config.yaml
arch: "dit"
model: "class-conditioned image diffusion model"
dataset: "scattered letters and digits in many colours"
train_examples: 97500
image_size: 32
horizontal_flip: false
conditioning: "class"
objective: "edm"
cond_dim: 128
targets: ["count"]
num_classes: 6
cond_dropout: 0.1
norm: "rmsnorm"
activation: "gelu"
mlp_ratio: 3
head_dim: 64
fused_qkv: true
qk_norm: false
inner_norm: false
moe: "top_k"
num_experts: 16
moe_every: 2
expert_mlp_ratio: 0.25
experts_per_token: 1
shared_expert: false
patch_size: [2, 2]
layers: 10
width: 192
positions: "rope"
optimizer: "soap"
beta2: 0.95
lr: 0.004
beta1: 0.95
shampoo_beta: 0.95
eps: 1e-08
precondition_frequency: 50
max_precond_dim: 512
one_sided: true
adamw_lr_other_params: 0.00077
grad_clip: 1.0
cautious_weight_decay: true
steps: 6100
batch_size: 48
epochs: 3.0
lr_schedule: "cosine"
final_lr_fraction: 0.1
warmup_steps: 180
weight_decay: 0.1
adamw_weight_decay_other_params: 0.05
Rows from block 2 of a small class-conditioned image diffusion model, named by matrix and row number. Rows with one number belong to one neuron. Each number is 500 + 25 x the weight over its row's rms, rounded and kept within 0 to 999. All counts start at 0. Numbers have three digits each.
After each neuron's rows are labels from the 100 images, of 14976 (inputs lightly noised), where the neuron reaches its highest value: "top examples" is what is common among them; "colour at peak" is the nearest of a few named colours to the mean colour under the peak. Only what is clearly more common there than usual is listed. The data: scattered letters and digits in many colours. In brackets: how many of the 100.
# fc1: MLP up (model.blocks.2.mlp.fc1.weight, 576x192), inputs 0-95
# fc2: MLP down (model.blocks.2.mlp.fc2.weight, 192x576, transposed), outputs 0-95

fc1.480:658515521538496506467527521518514480484446445552498498505517487496513509501494493522530505486501523491472505524473522497495453531530468490484499461520508504491500480508503497492504516516522498476502492498494497508516520539542493510520503433527478526500484504545503447526512510518451478471
fc2.480:533495466512498445499534489483464543528528453488538529503496509487511471494515494480489496499530505546516524525500480560500483504521473504496467531502500526515511476518505481587504520489475527514460520513472500513522501478489495422501517486531475471509473518534489500483527491486522514489
top examples: teal (70)
colour at peak: green (73)

fc1.340:425461524516522491480503485532512501484505515493521498534484484504546489483514496552519470493444492461507545532518484494487493404485506482563500515493467491510474498466482493457535527529461479494474504488489504505496495514507425502472489504484530513500506503561486469509482506513517494517
fc2.340:488466526519492552498517489508492500500494545498491461523495494498527498440526489497496485487494571507495528501501500496500517461532474521481477493444531446504524500463519497538505483507503491493505466485511486521531498513537501500573534524450494442521505498513487520526514483517465514519
top examples: teal (86)
colour at peak: green (37)

fc1.300:504492485482524494521478521512540507534463517533498471513485540501521481489517514474498508522442496487517502511527477514496489452472520489551496497495462503531542516479522510471496535522443524503440509511471499465508468492504538519483523488486558502467492503553505496518479512519506462499
fc2.300:512508513523539532456505510450500478520511511516507455526520468509534520483522474489507502559518544494500491524493482457516504448542581505445491531472528467540499477500522525537473505496500511507508517523510497507507488522460505534520548505490495447474492510553506482506496481507447515504
top examples: teal (97)
colour at peak: green (91)

fc1.95:538499510501491497497495533475509511485502509487500470544515487462500507488500497525507494508500491535475463530519496472464444483448503490498508506517504490433508485521497494552495542482464475492426480511496498501518496511468481476519498479514507495522496521533456482507509463506526505491
fc2.95:512513506538531500537507496513502504509485465504524504486513480522537489476512515476510516488489450512501464489534504483548498451503524508455508474520489489530486464499494480451450504507491529493506497456488495503490495446506491560485504538507488466502473496541533496515518505499471502482
top examples: teal (67); green (66); pink (41)
colour at peak: green (95)

fc1.160:526510536507493488499473500487485459533494498561515475532481527501523475503474532512529519481525436476498509506514504520471471521497478510502499497534494523526528487500557512482498549533559485487440498484493512493528503484539519515511493523495525517486478518519480504514506484505504513502
fc2.160:525491497469528470485509488528477519535475483481506523512489483475575463504475518462455491490541516501522454512505492517542493522532520499482490493486513511505506504488478516522550487482481498486524509482462482516549500486498517503489521547444485474499503515522512487471517502508495532490
top examples: teal (100)
colour at peak: green (66); cyan (30)

fc1.137:520510492510433516503531513495489490509465501521504534543470530488482489482468506458510486490573492504494498526511578505495471538497472520501469518494515532567535511485490501483513503469586501510459490504505481502485526505524464494531503532479517476490445486512498495503491495503488482516
fc2.137:506495528540577446518481500497513508562476470518511482517495464492519489505473508497492504487493453487514491512550486504523524553500486494464464490504510449469514489515555544538497509505469503512524518508503496534497507436554528483449488515454514489505504512513510487510497500517531516489
top examples: teal (69)
colour at peak: grey (45); cyan (29)

fc1.148:410483456504502532483488489522502504503515513519503502526480543519518472508505510539505495537454474453486517493491426516499477432521485503531510495504477501519481492499518500478504438520471479524519505487483530531505522507506389495501509495509496498505483516543506498483503464491503492462
fc2.148:506489507518529506495512466493513515542514500484450491455498553470572486477502494521547492483476505480479528518505513509457523449540474495470519523509497443480524432478531487504495499476501483496476493509480483494506502469502502471541504518470485470503509490539488465528521517501489534487
top examples: red (83); orange (41)
colour at peak: brown (79)

fc1.366:582484485488461463504509513509497509483493521508483492518510490520537497549512509514493537466447486446500485521483523498498563504447441506576501537515493501449526541497487528468474480522471507499454493515514511465477499501462593483488501520483520499502490480546507496485507453510500513464
fc2.366:487459519496513483446501492452506461544500518500505525495489460493534484512516455492501511486485540500503506529521494546479519487475483506505501500548478456493498525516523438539545499505482486506488518504514486461496492506453483460477476527446487491488494525567494523497498500484504475497
top examples: teal (75); white (53); count: six (36)
colour at peak: green (38)

fc1.510:405496536507544490514506443469519469506468496517509500503456514505498507499507499463486553494448469505492482507533481503483569477511496505489502506559524494521481480513503515535513480478482506506567495486503503502519524488514561487500492506517478498494524475543479530457497499478538486494
fc2.510:454498508468500526472502523481490484530496505497507547494489494511506508515500520492499512521496521498513517468496479463500483506445394504498487493528489488511501494517523485414511509501482520504496497535497488471510507509577483498496513506473493611489526511482500509524509504509481519482
top examples: red (100); black (44); brown (43)
colour at peak: red (47)